config.yaml
model: "segmentation model"
horizontal_flip: false
encoder_activation: "gelu"
encoder_head_dim: 32
encoder_bias: "qkv"
decoder_activation: "silu"
decoder_upsampling: "nearest_conv"
optimizer: "soap"
beta2: 0.95
max_precond_dim: 1024
adamw_lr_other_params: 0.0018
batch_size: 64
Rows from block 14 of the encoder of a small segmentation model, named by matrix and row number. Rows with one number within an expert belong to one neuron, the router's apart. Each number is 200 + 20 x the weight over its row's rms, rounded and kept within 0 to 999. All counts start at 0.
Before each expert's rows are labels from the 100 images, of 14976, where the router gives the expert most weight on average: "strongest on" is what is common among them. Only what is clearly more common there than usual is listed. The data: scattered letters and digits in many colours. In brackets: how many of the 100, against the usual share in percent.
# router: slot weights (encoder.blocks.14.mlp.router.weight, 8x160, trained with AdamW), inputs 108-159
# up: expert up (encoder.blocks.14.mlp.up, 8x32x160), inputs 108-159
# down: expert down (encoder.blocks.14.mlp.down, 8x160x32, transposed), outputs 108-159

# expert 3
strongest on: count: one (74 vs 17.2)
router.3,184,232,210,234,189,175,200,206,222,198,210,207,166,202,207,216,216,174,193,168,173,223,181,204,214,190,192,209,224,218,225,155,204,238,190,239,184,215,217,187,203,204,242,200,206,213,176,223,209,229,201,209
up.0,207,222,178,178,220,166,211,192,191,193,205,199,234,229,201,212,200,213,228,240,204,199,184,201,173,212,207,162,228,194,200,205,203,189,219,169,175,217,183,191,190,187,184,198,173,178,154,181,198,197,188,215
down.0,197,201,214,223,192,182,197,189,210,200,201,205,198,244,211,209,211,193,203,151,219,178,218,193,228,191,203,268,207,213,230,224,214,233,244,249,217,193,213,218,207,199,214,194,229,208,209,217,176,211,246,194
up.1,199,192,243,206,195,203,213,201,204,171,221,224,189,227,197,210,186,202,207,186,213,147,212,176,201,200,199,190,196,178,196,198,144,193,238,167,197,186,198,211,224,212,204,196,215,171,161,215,222,201,176,173
down.1,182,206,202,228,213,167,193,207,201,201,195,168,190,269,195,229,209,185,185,204,197,192,220,195,197,223,225,191,206,229,214,190,219,203,171,205,145,196,157,223,199,203,205,197,190,184,224,215,182,187,201,200
up.2,182,201,213,218,192,188,255,235,189,237,206,214,233,262,178,211,178,196,157,230,179,164,201,205,220,200,178,199,179,268,221,204,216,214,204,160,201,208,209,207,230,192,202,162,178,218,186,171,201,153,212,197
down.2,199,210,223,241,161,202,216,172,203,172,210,186,217,237,232,190,175,204,212,195,179,176,198,203,253,227,235,225,204,196,210,201,187,200,239,163,178,200,217,218,204,200,218,193,200,206,219,188,198,198,216,206
up.3,214,169,192,195,241,202,205,171,174,196,178,205,212,212,172,156,202,209,205,216,222,202,222,258,201,211,210,199,213,222,217,204,214,204,209,168,194,213,231,190,195,180,209,198,234,207,218,177,171,202,188,188
down.3,212,233,201,204,169,230,211,203,204,209,197,182,176,122,239,204,198,190,164,210,204,197,191,155,167,183,174,186,169,186,183,185,203,184,182,222,208,173,201,196,213,204,174,206,190,188,202,203,217,197,200,193
up.4,207,186,206,196,170,232,227,187,218,205,235,231,230,239,160,207,201,173,179,186,207,211,184,200,199,215,182,186,178,173,207,168,193,206,195,202,229,214,228,192,192,205,222,204,203,202,216,177,169,167,218,170
down.4,205,207,200,242,204,182,191,165,189,179,202,174,186,225,222,200,155,192,205,163,177,186,215,214,230,203,233,183,236,193,267,180,189,204,214,233,165,190,200,215,200,180,205,206,232,194,190,178,218,214,219,217
up.5,229,188,200,175,229,216,218,199,194,185,209,178,152,194,186,225,209,183,195,192,207,181,193,172,166,188,183,207,210,190,210,183,211,194,178,176,178,223,180,178,219,212,185,213,210,190,185,183,205,222,210,185
down.5,182,200,180,224,193,159,212,193,212,233,215,176,242,188,188,191,172,228,218,206,211,202,219,184,174,192,196,202,204,219,227,193,185,219,230,184,237,183,196,203,182,204,208,184,200,222,236,207,208,175,240,209
up.6,172,215,200,195,216,207,197,200,204,181,217,150,218,191,217,198,188,239,200,175,196,180,201,200,224,195,233,195,211,186,172,246,206,189,176,175,217,207,196,236,163,186,158,184,201,200,180,201,216,203,190,197
down.6,236,183,184,195,190,202,178,190,221,221,178,224,207,191,188,219,179,193,210,228,197,249,199,176,203,189,171,196,196,204,189,169,176,203,227,210,258,188,167,168,224,215,203,243,202,207,216,185,195,192,210,195

# expert 1
strongest on: red (71 vs 39.4); purple (62 vs 19.7); blue (40 vs 20); count: six (35 vs 16.4)
router.1,171,206,222,162,169,225,221,212,173,203,158,209,200,187,215,221,242,196,214,214,215,246,194,179,202,192,177,217,172,171,190,179,213,216,173,194,202,221,212,227,195,208,177,190,198,187,214,190,190,203,208,209
up.0,197,169,183,188,195,191,199,184,244,211,198,179,220,229,175,215,192,178,172,204,200,211,243,218,222,173,222,225,172,204,157,208,199,192,189,212,218,207,179,181,204,184,176,175,213,205,224,184,179,212,232,194
down.0,216,217,194,218,205,194,225,194,177,201,195,217,218,238,208,213,188,201,212,217,230,179,152,165,206,212,169,182,220,185,237,224,191,216,186,172,207,205,199,207,195,202,215,201,187,168,155,202,248,206,209,191
up.1,221,215,226,197,194,177,172,211,218,188,211,215,179,171,191,226,213,204,220,213,205,179,165,230,198,172,176,197,225,222,204,198,220,178,203,205,228,172,245,183,182,200,201,202,178,211,220,202,174,192,143,184
down.1,216,191,181,225,232,201,236,162,201,181,156,194,240,145,194,196,187,182,184,209,190,192,211,208,196,215,220,193,191,199,181,224,202,235,210,180,183,228,162,200,194,205,208,222,218,207,179,180,206,213,227,203
up.2,177,215,200,200,177,231,169,181,217,213,234,242,174,244,205,197,180,193,183,194,212,187,215,194,176,165,201,169,171,190,169,215,195,204,209,193,206,200,180,167,196,212,198,200,179,176,184,213,191,198,193,238
down.2,202,172,165,234,190,181,225,182,184,201,157,197,217,187,198,204,191,222,219,208,205,215,205,178,206,213,204,178,192,222,217,171,206,198,185,212,184,193,185,173,161,242,194,209,175,197,190,157,249,232,165,183
up.3,209,186,185,175,168,168,184,189,199,166,186,211,230,251,224,224,186,215,174,221,180,232,177,196,171,198,202,208,205,197,230,196,185,244,164,206,201,231,179,179,199,207,239,215,169,184,211,220,204,225,198,247
down.3,234,194,203,174,226,224,208,185,191,210,197,168,168,153,180,171,204,225,234,201,203,166,204,189,214,213,203,212,177,195,179,227,244,178,223,193,190,173,212,224,219,201,188,170,260,186,166,187,205,197,222,186
up.4,171,176,198,175,182,162,203,207,183,165,166,207,201,211,205,203,213,185,184,173,203,219,199,207,191,226,239,187,177,214,205,188,218,196,181,212,181,175,192,153,225,219,204,190,244,227,212,187,201,219,202,152
down.4,211,239,204,229,199,195,187,198,223,214,221,196,192,201,195,182,198,201,225,220,204,219,198,192,231,181,155,182,244,199,219,179,179,219,195,226,216,219,204,257,176,181,198,202,172,147,227,202,191,184,200,218
up.5,206,205,196,163,193,212,189,216,193,198,194,218,207,184,201,224,193,188,252,167,208,197,206,169,207,198,200,199,194,168,199,184,240,249,222,227,189,191,216,219,222,213,177,201,153,203,180,213,226,198,184,198
down.5,177,189,197,218,218,185,199,200,214,192,204,206,184,169,191,199,213,179,152,215,194,206,192,205,193,179,193,209,224,213,220,190,191,131,198,184,181,195,202,203,181,161,228,205,241,213,179,191,182,204,199,169
up.6,208,199,225,216,194,232,220,197,237,208,209,205,228,219,230,190,180,205,205,241,205,210,193,247,192,199,189,194,225,244,213,220,194,181,235,187,195,185,173,188,186,204,186,218,155,208,173,218,199,193,223,180
down.6,191,186,195,162,193,178,188,211,135,196,208,209,188,238,205,205,197,194,176,176,188,194,210,187,179,184,210,217,170,179,207,188,188,230,179,218,167,177,214,190,222,192,221,196,236,198,219,171,211,213,173,230

# expert 4
strongest on: green (79 vs 39.1); teal (73 vs 40); orange (42 vs 19.3)
router.4,236,166,214,156,209,210,214,189,189,227,221,203,202,219,189,195,218,203,214,191,258,191,192,202,193,180,204,197,197,188,169,170,220,192,196,206,184,214,173,207,233,203,184,185,214,221,196,174,195,174,190,188
up.0,193,208,179,179,196,171,206,204,217,173,181,158,193,192,204,176,190,179,197,210,218,220,205,228,205,204,170,213,180,235,188,222,246,198,208,225,219,189,210,198,175,239,208,179,196,202,202,207,171,184,176,228
down.0,211,183,225,210,235,216,174,174,184,191,209,226,211,61,183,218,228,212,193,191,181,184,196,190,219,178,219,169,208,192,210,207,186,168,184,186,184,194,192,185,199,191,171,229,197,203,196,218,222,213,219,181
up.1,204,202,198,196,188,178,227,164,213,205,231,193,219,248,224,184,209,214,211,220,217,200,178,184,197,208,228,195,211,175,170,245,178,192,204,235,218,221,151,169,157,213,187,173,223,214,184,176,247,216,196,178
down.1,235,213,191,208,227,192,222,207,167,215,176,203,214,242,196,170,162,169,197,171,196,206,218,215,168,218,196,219,175,215,187,170,214,208,193,173,182,188,246,207,236,210,214,204,182,166,196,186,206,159,179,214
up.2,207,179,228,217,222,195,203,190,200,213,186,195,200,182,231,195,215,197,184,223,178,191,186,238,223,166,188,235,199,234,197,181,207,183,181,208,191,205,238,209,204,220,202,200,200,211,205,235,179,182,159,168
down.2,230,222,198,205,192,200,188,189,212,198,216,208,208,131,188,214,204,183,203,184,198,201,200,183,209,213,204,180,232,178,223,219,205,190,191,194,183,207,189,174,202,191,176,212,219,203,201,164,207,205,247,218
up.3,194,222,202,210,165,207,203,210,195,181,232,219,197,183,220,213,239,199,213,198,204,221,183,214,203,201,206,240,215,196,189,210,203,203,190,193,259,239,213,209,196,190,202,242,169,240,191,205,177,208,171,179
down.3,195,206,185,181,217,213,187,194,197,175,154,199,192,179,182,177,166,200,212,230,181,189,230,221,187,214,198,170,187,208,207,218,202,203,217,202,149,177,214,192,176,213,184,178,226,183,208,202,216,208,266,212
up.4,201,218,165,185,232,166,210,197,221,191,247,185,218,248,201,208,193,183,187,166,240,188,172,188,218,203,200,207,200,158,182,211,187,202,188,198,178,206,191,229,180,235,205,171,208,174,222,206,221,199,204,206
down.4,193,184,232,227,195,198,171,214,177,221,176,198,213,235,245,193,240,223,211,184,187,198,211,198,184,216,212,196,211,222,217,181,199,212,213,183,229,191,219,210,221,177,192,194,222,208,174,191,178,215,185,204
up.5,207,207,203,192,198,176,215,199,204,187,233,231,204,188,172,212,222,197,187,213,175,192,178,205,220,199,187,183,219,215,207,205,203,205,195,163,213,171,235,174,217,223,222,188,212,224,220,226,209,198,186,187
down.5,218,208,194,194,196,207,200,204,211,192,163,190,207,204,221,218,175,188,204,205,198,198,209,199,194,189,211,227,182,181,211,221,205,218,202,230,183,217,148,211,164,207,172,199,212,194,195,131,187,209,177,197
up.6,203,237,192,200,200,187,210,171,214,228,201,189,196,171,198,201,212,174,197,237,151,191,185,176,188,231,229,199,223,208,194,176,203,219,202,200,189,202,206,203,204,171,186,172,197,214,209,192,185,197,175,186
down.6,198,192,187,220,207,210,199,233,187,188,218,208,200,187,198,200,179,208,200,187,237,195,188,246,219,181,193,199,180,167,188,221,221,185,203,187,217,224,219,172,178,205,220,214,201,202,195,214,198,207,202,172

# expert 0
strongest on: green (67 vs 39.1); count: one (38 vs 17.2)
router.0,181,219,209,215,189,174,218,194,205,195,241,205,200,173,226,221,204,192,211,190,171,151,174,203,221,206,230,196,208,188,240,224,160,207,175,184,201,138,188,180,220,219,216,175,212,214,239,213,185,215,180,193
up.0,204,205,178,165,202,186,185,215,209,201,210,220,197,194,199,198,211,207,194,147,226,220,221,188,194,198,198,191,203,195,192,196,201,188,192,191,198,184,203,226,195,206,200,177,165,214,199,210,230,242,208,206
down.0,178,197,213,205,197,197,191,171,190,184,195,198,194,218,203,180,205,181,236,249,203,186,171,186,217,208,162,194,208,190,208,200,204,212,203,232,200,214,187,188,184,204,185,219,230,213,189,184,197,175,169,208
up.1,191,211,202,197,182,220,224,196,209,216,215,212,181,208,233,186,182,204,190,183,175,187,221,206,168,200,200,179,193,188,188,195,184,196,185,188,200,161,189,221,227,224,203,202,166,223,183,207,191,222,200,225
down.1,194,182,175,179,221,183,200,186,219,215,203,206,224,181,218,201,191,192,188,197,215,221,198,212,192,189,211,221,199,196,202,170,190,210,229,227,188,218,216,168,168,180,228,176,222,170,218,219,226,200,235,183
up.2,194,193,200,207,189,188,222,192,174,220,190,223,214,252,255,220,232,190,200,231,156,232,202,184,206,212,195,201,202,178,193,202,175,199,199,220,194,217,175,164,171,197,198,199,229,209,216,168,134,194,179,193
down.2,203,208,201,193,173,229,192,192,204,184,186,169,199,244,210,218,156,215,213,172,229,199,174,167,211,198,199,188,190,236,189,174,198,231,209,213,165,199,250,195,204,208,218,202,193,191,168,227,244,242,179,191
up.3,193,167,244,167,195,186,188,200,183,198,210,186,189,216,219,178,209,234,210,195,185,188,202,237,193,196,218,206,163,192,213,201,164,208,237,165,194,171,142,192,240,201,191,162,221,185,202,211,216,194,205,191
down.3,200,250,149,237,183,185,229,159,225,193,179,208,227,259,210,198,195,162,205,220,232,175,189,184,225,201,183,211,235,211,208,183,228,213,182,229,177,220,213,208,162,220,203,215,203,198,214,199,202,190,209,189
up.4,229,191,219,186,181,189,201,195,175,224,172,207,178,208,207,186,228,198,204,194,199,191,239,212,257,225,233,207,200,202,196,157,199,220,231,207,169,199,204,188,202,196,205,190,177,204,176,213,240,206,233,212
down.4,170,195,177,231,239,159,190,225,222,189,213,224,219,201,185,203,172,207,192,214,222,205,181,224,190,191,197,182,185,172,179,230,203,164,189,252,214,199,196,212,177,210,184,194,217,175,224,168,191,219,172,202
up.5,198,199,216,222,192,172,176,222,215,215,151,212,218,186,255,196,192,193,208,194,200,212,188,209,222,201,164,195,193,200,224,186,215,207,244,219,197,216,176,201,198,187,206,169,174,219,186,204,230,191,217,233
down.5,179,207,202,148,222,211,206,212,198,178,224,205,183,95,173,189,212,209,197,236,189,182,211,202,193,198,200,206,223,179,185,219,190,167,173,184,184,191,177,200,222,219,200,252,233,176,200,200,194,198,205,203
up.6,202,243,266,202,217,189,207,192,170,193,189,201,200,224,187,208,216,188,209,193,157,214,195,196,182,198,183,204,183,186,224,205,209,198,179,209,180,183,180,218,185,192,200,204,229,213,207,172,198,176,186,185
down.6,202,194,189,189,164,203,168,215,250,201,214,234,191,222,214,196,206,215,204,203,213,197,192,168,223,188,192,230,185,217,197,199,203,220,189,215,186,234,215,184,216,194,220,170,175,181,211,207,191,234,210,223

# expert 5
strongest on: black (66 vs 19.7); blue (63 vs 20); brown (58 vs 19.9); purple (51 vs 19.7)
router.5,171,212,180,209,209,182,172,191,195,174,183,208,232,176,178,195,181,234,209,216,184,185,166,208,215,197,196,187,190,203,181,214,227,183,187,184,179,200,215,199,201,218,204,234,190,216,212,170,177,181,249,193
up.0,217,208,199,234,214,221,169,184,221,160,215,222,225,259,207,196,187,217,194,165,161,187,192,223,217,143,194,192,209,166,124,230,155,188,218,189,196,192,232,215,196,209,171,207,220,209,192,205,210,172,191,199
down.0,197,180,200,193,190,224,200,204,208,218,173,192,230,248,200,194,183,185,179,207,211,225,181,203,220,214,191,206,181,246,266,201,218,212,170,206,196,216,182,160,191,218,209,199,201,191,241,193,173,202,219,177
up.1,179,209,193,209,200,221,243,189,240,200,268,214,198,230,204,223,210,211,183,227,182,202,172,186,164,193,184,173,191,222,178,223,196,222,205,206,217,159,210,165,217,163,191,228,214,192,205,200,199,204,217,178
down.1,224,236,178,191,160,184,182,199,161,212,183,184,189,220,200,194,191,202,192,207,205,205,189,210,203,188,223,199,171,206,199,191,178,235,193,174,228,239,180,203,191,212,186,214,186,197,202,171,187,190,182,225
up.2,207,213,200,195,199,210,181,160,191,217,206,180,219,224,158,183,199,179,181,195,166,198,182,170,201,230,221,194,188,181,226,234,148,191,192,216,193,188,190,184,215,230,213,190,221,202,213,196,203,235,215,233
down.2,160,166,220,202,207,192,232,235,206,193,198,248,171,209,213,247,215,194,189,180,223,195,224,218,196,180,206,198,192,203,193,197,206,200,203,184,186,189,193,220,211,187,208,208,178,194,177,234,182,185,210,155
up.3,191,207,201,204,150,209,207,192,202,194,195,194,204,211,206,183,259,212,193,210,235,220,214,187,197,210,220,190,170,242,191,186,153,218,208,202,185,190,178,175,198,187,191,172,201,210,213,222,206,222,158,192
down.3,210,208,193,210,237,193,213,213,190,227,215,199,187,267,175,199,201,175,228,197,175,179,206,223,212,208,177,191,209,162,196,192,214,165,187,198,208,206,216,236,189,207,201,220,218,217,152,183,198,187,238,188
up.4,190,209,171,177,169,220,199,196,202,213,247,223,195,190,191,250,194,195,199,208,223,202,219,233,217,209,207,223,208,200,180,213,212,231,190,197,193,187,229,209,200,213,241,186,190,181,187,176,162,213,173,212
down.4,175,198,206,228,236,178,183,190,197,171,190,193,206,162,191,196,208,211,201,194,191,247,204,193,173,216,196,188,174,196,225,189,197,177,192,216,196,222,173,205,213,198,195,201,225,216,200,205,209,172,237,232
up.5,207,171,208,172,189,163,226,168,178,174,214,182,221,220,206,222,206,221,204,219,225,207,213,193,198,211,181,202,158,175,189,192,222,197,161,209,174,225,228,175,205,186,193,204,206,205,225,160,170,191,225,176
down.5,205,193,167,220,210,214,188,207,225,244,212,227,191,163,219,209,204,213,228,186,177,196,209,212,194,200,167,186,239,199,206,185,213,184,195,188,264,187,176,226,192,195,167,203,166,188,190,206,198,217,216,236
up.6,209,191,192,171,231,218,179,197,190,223,181,215,217,251,192,187,203,209,211,204,228,184,144,198,193,184,166,206,178,225,204,224,175,177,191,188,215,207,229,218,225,228,166,191,222,182,197,201,182,188,206,171
down.6,216,220,165,211,173,191,239,246,225,173,190,199,182,232,201,216,216,206,194,234,187,232,228,209,209,213,170,163,221,210,216,195,191,218,186,192,156,207,223,202,198,182,165,222,203,241,210,217,217,217,203,193

# expert 6
strongest on: green (80 vs 39.1); teal (70 vs 40)
router.6,202,227,201,201,219,195,219,206,202,191,209,199,178,227,177,202,190,186,182,186,205,188,216,190,197,205,217,212,205,151,216,229,207,203,197,202,220,162,206,189,208,198,185,150,203,200,222,188,203,177,209,219
up.0,205,180,177,204,204,186,225,213,245,159,175,171,175,227,197,205,194,198,217,211,200,195,199,193,206,202,142,194,223,236,196,210,186,200,222,217,238,183,225,233,197,197,194,224,188,187,205,175,196,225,182,193
down.0,217,229,214,226,200,231,199,202,190,241,239,218,204,182,179,221,230,217,208,209,199,200,214,204,194,200,217,232,182,190,181,232,238,200,198,191,202,199,147,187,212,220,186,202,187,181,186,221,214,186,231,167
up.1,237,181,204,238,209,191,217,197,219,221,186,184,177,182,215,210,184,239,202,189,177,169,242,169,198,176,200,218,190,191,157,200,193,198,189,160,197,221,185,189,187,160,201,221,213,176,182,193,183,183,214,187
down.1,185,225,176,191,154,210,171,211,182,188,226,205,230,184,234,190,223,155,200,172,213,243,152,201,190,205,207,209,212,209,218,213,199,225,222,227,194,182,238,218,211,223,202,182,167,234,214,231,208,200,197,204
up.2,207,211,220,189,233,207,213,188,230,197,203,175,178,180,185,213,199,188,203,203,207,212,189,210,191,163,205,206,225,183,196,208,214,200,208,147,235,226,218,207,211,185,201,201,224,229,173,193,201,178,197,183
down.2,216,194,171,210,154,194,181,213,184,205,210,212,250,95,195,186,190,206,172,208,205,198,200,182,200,187,196,198,193,216,209,215,194,194,195,219,208,193,221,183,193,200,204,223,196,182,214,204,207,210,208,211
up.3,210,240,175,193,184,184,195,204,196,227,229,213,206,232,219,209,210,165,207,206,229,187,223,191,203,188,164,211,214,219,228,190,211,218,208,220,224,207,221,183,195,200,197,226,183,222,241,194,194,207,199,176
down.3,205,171,208,216,186,182,208,199,217,196,191,186,198,177,182,176,210,231,157,206,188,176,194,219,228,220,233,196,186,187,185,188,179,181,191,192,209,196,196,203,220,222,185,176,202,155,204,204,202,165,223,218
up.4,179,217,206,227,173,216,204,207,191,185,196,200,197,222,199,207,195,189,221,240,204,226,196,240,230,221,202,209,191,227,192,204,201,170,220,220,199,205,144,179,188,232,201,189,233,204,225,193,225,218,203,175
down.4,231,207,216,184,208,199,220,197,196,234,224,198,159,192,197,212,205,210,195,169,201,195,194,146,199,200,207,173,203,177,233,221,179,212,180,209,191,207,209,230,248,169,226,179,173,196,173,202,202,199,192,234
up.5,178,206,181,224,224,197,243,184,214,207,241,198,197,196,241,208,210,196,210,186,173,200,185,195,209,208,197,147,206,201,185,235,187,220,156,172,238,194,212,196,193,218,223,192,200,208,203,197,175,185,214,193
down.5,216,199,217,195,169,219,191,210,190,200,186,195,216,241,223,213,190,191,191,192,250,194,196,218,202,169,199,258,223,192,216,197,203,186,240,218,172,206,202,206,186,196,150,204,201,181,194,185,203,199,199,211
up.6,217,197,213,188,185,154,200,175,207,187,221,212,142,187,198,232,203,206,159,207,189,181,214,249,227,168,185,182,186,211,235,202,213,196,213,186,198,190,196,205,221,232,211,184,224,182,210,200,165,182,191,192
down.6,185,210,204,193,215,211,180,251,205,205,202,210,236,98,181,180,218,215,220,199,173,212,168,196,163,218,204,200,221,188,190,217,207,202,192,200,217,186,221,174,175,190,174,239,179,222,198,200,220,222,177,198

# expert 7
strongest on: teal (70 vs 40); green (66 vs 39.1)
router.7,229,190,238,201,175,184,200,215,197,226,212,189,199,210,181,212,174,179,209,211,216,216,223,200,201,185,171,193,200,249,199,192,224,213,226,211,177,191,226,182,188,201,188,221,192,190,196,203,188,179,177,225
up.0,202,204,192,185,191,206,194,231,214,183,175,205,178,202,234,179,191,175,238,216,173,215,180,230,213,183,184,251,218,206,176,192,236,233,201,193,199,228,206,203,212,172,194,214,223,171,186,195,171,197,189,183
down.0,208,202,214,205,212,199,178,181,190,204,202,174,195,26,187,204,233,216,162,193,213,200,205,180,185,183,214,174,171,184,198,222,196,181,210,193,224,201,205,184,195,227,223,204,176,223,208,212,196,204,202,202
up.1,217,182,194,209,177,191,248,178,190,238,210,216,204,197,198,194,193,180,213,191,196,156,186,192,201,195,224,194,195,233,189,197,185,183,186,161,194,194,167,206,202,176,206,202,231,202,195,212,203,184,197,183
down.1,193,234,197,209,188,201,181,194,225,191,191,182,224,253,187,204,204,215,189,196,185,252,217,204,197,223,188,207,203,204,209,208,202,181,204,212,211,204,230,208,180,228,192,223,199,200,186,188,184,210,172,214
up.2,211,229,228,179,191,215,157,210,211,189,198,243,206,219,201,189,182,181,229,185,206,185,195,179,192,149,197,198,222,197,178,180,182,175,245,203,188,226,155,206,199,177,189,215,165,194,171,228,209,183,187,192
down.2,186,196,213,210,205,205,198,177,189,196,211,166,216,270,167,225,209,205,160,221,189,215,209,200,192,227,229,167,166,224,201,220,210,210,222,187,198,188,192,190,189,218,211,176,208,208,228,197,193,225,230,179
up.3,247,224,194,213,222,185,242,219,218,173,215,173,187,227,197,213,156,193,232,214,204,185,210,229,191,181,178,221,191,205,198,208,215,217,226,210,226,178,190,223,203,225,189,187,143,186,180,221,191,181,192,198
down.3,158,182,217,215,192,192,191,190,172,231,160,205,233,236,188,222,215,175,167,184,183,196,160,169,221,209,199,195,216,209,180,174,197,185,205,197,187,216,194,185,206,185,203,198,258,211,186,191,216,202,200,191
up.4,195,216,176,197,164,194,193,198,188,214,189,204,196,248,177,203,203,199,202,218,247,213,221,228,173,238,196,207,196,243,188,180,168,198,207,217,181,203,188,211,171,181,181,212,219,210,200,190,218,204,202,198
down.4,199,179,188,194,213,187,206,200,210,213,199,157,187,216,211,170,189,208,186,183,174,186,204,187,232,172,175,180,207,205,200,234,223,211,158,222,205,207,220,202,221,205,205,195,185,172,192,217,173,214,186,216
up.5,219,208,259,205,187,207,201,194,211,224,223,209,201,211,226,178,186,237,212,160,202,197,218,212,188,166,189,177,209,193,211,193,174,171,227,203,211,213,210,220,229,165,188,217,204,176,140,196,195,191,216,222
down.5,162,187,158,194,182,206,171,223,206,163,190,206,214,227,171,226,216,150,195,221,191,217,188,178,220,234,208,214,205,228,214,229,200,207,202,200,193,176,184,183,166,236,197,183,201,199,246,238,199,204,166,187
up.6,177,233,195,246,200,220,204,219,209,200,199,143,188,204,193,201,198,191,171,198,240,224,201,210,222,207,198,215,185,193,207,214,196,188,196,199,212,211,234,237,199,185,182,223,191,212,181,218,190,202,198,188
down.6,242,162,212,179,213,187,196,189,191,214,223,247,209,207,218,213,180,211,222,220,164,186,190,193,174,200,200,193,214,215,146,192,200,230,207,208,199,177,178,171,180,215,210,189,190,185,200,193,212,197,200,232

# expert 2
strongest on: count: one (68 vs 17.2)
router.2,185,206,180,187,195,226,223,212,171,207,219,181,210,187,204,192,184,158,180,210,200,182,248,238,196,189,207,196,202,229,242,182,235,195,228,200,211,194,151,185,199,230,224,186,210,193,190,181,188,193,157,210
up.0,207,209,195,188,184,180,201,164,197,221,227,182,231,215,224,209,220,191,226,206,182,220,194,212,191,203,185,218,191,206,204,171,218,214,222,216,190,194,199,199,215,237,172,169,173,226,202,203,211,233,250,224
down.0,172,183,192,215,185,197,190,203,184,184,183,223,171,231,197,199,180,191,221,211,216,188,213,185,216,193,202,186,238,181,187,250,221,177,188,213,200,208,227,190,211,204,211,194,246,185,179,198,214,164,176,207
up.1,212,162,213,204,195,187,194,215,177,188,200,208,240,198,200,188,155,196,221,200,181,197,222,168,164,198,189,177,188,205,173,229,195,159,209,185,208,198,204,232,203,170,224,172,182,182,216,186,188,185,209,207
down.1,189,217,217,208,204,229,216,183,233,198,220,196,167,205,202,247,245,203,211,217,219,187,200,204,185,227,179,193,193,186,200,172,206,232,182,214,178,194,229,191,173,228,202,218,203,232,200,249,191,224,191,217
up.2,211,211,192,202,179,235,188,196,198,214,168,186,188,223,215,214,196,189,220,162,197,206,228,201,233,229,210,212,209,187,205,225,204,212,193,201,201,270,216,185,205,150,186,204,216,222,222,149,172,178,192,166
down.2,177,207,203,181,197,199,215,215,189,203,206,191,227,190,203,183,200,210,193,245,192,200,181,191,161,223,206,211,201,223,189,192,226,183,198,204,220,196,202,192,224,230,206,186,175,204,150,227,217,219,226,243
up.3,208,192,211,199,187,199,202,201,211,190,213,181,205,186,184,184,185,198,233,228,170,212,207,188,202,215,180,197,183,236,192,199,186,206,175,208,185,224,227,207,238,196,174,193,220,197,216,210,201,210,188,171
down.3,215,219,171,196,191,197,196,173,198,203,191,218,201,229,203,210,221,211,176,173,222,166,200,192,190,194,218,195,204,168,184,167,194,185,218,166,203,181,195,202,148,187,225,208,192,220,183,166,201,192,197,209
up.4,157,231,195,241,182,203,216,193,213,190,194,192,168,217,210,202,232,203,136,213,200,200,206,184,209,208,221,199,200,195,166,225,172,188,190,186,200,200,186,150,207,191,213,195,210,203,206,179,181,132,208,182
down.4,251,187,194,204,209,215,178,199,186,202,207,197,223,239,178,210,186,190,262,193,219,206,209,201,192,226,185,204,209,191,221,188,212,204,214,185,175,233,185,272,194,203,185,204,209,202,208,210,209,248,193,240
up.5,187,207,161,216,186,192,184,226,218,176,219,181,183,193,200,189,186,200,199,221,193,206,179,202,198,191,243,209,197,210,176,225,198,223,190,196,219,213,243,192,186,157,194,194,195,208,213,162,175,206,212,188
down.5,220,199,222,199,231,192,230,176,179,245,193,187,228,104,209,217,197,211,220,189,228,189,201,218,193,184,152,203,199,180,190,209,200,178,191,178,223,212,177,208,201,224,202,210,197,183,211,203,178,190,185,208
up.6,203,224,208,161,177,192,186,215,204,186,192,207,156,256,238,226,228,160,260,181,185,180,189,183,200,207,233,194,193,201,168,194,186,161,214,196,209,182,198,195,177,195,201,213,198,193,212,223,208,195,160,220
down.6,233,174,232,226,226,227,201,162,203,190,182,196,181,178,165,200,176,186,177,204,210,202,210,221,174,206,168,198,209,213,220,219,178,222,210,219,205,200,184,174,266,214,196,218,174,205,197,221,194,219,213,185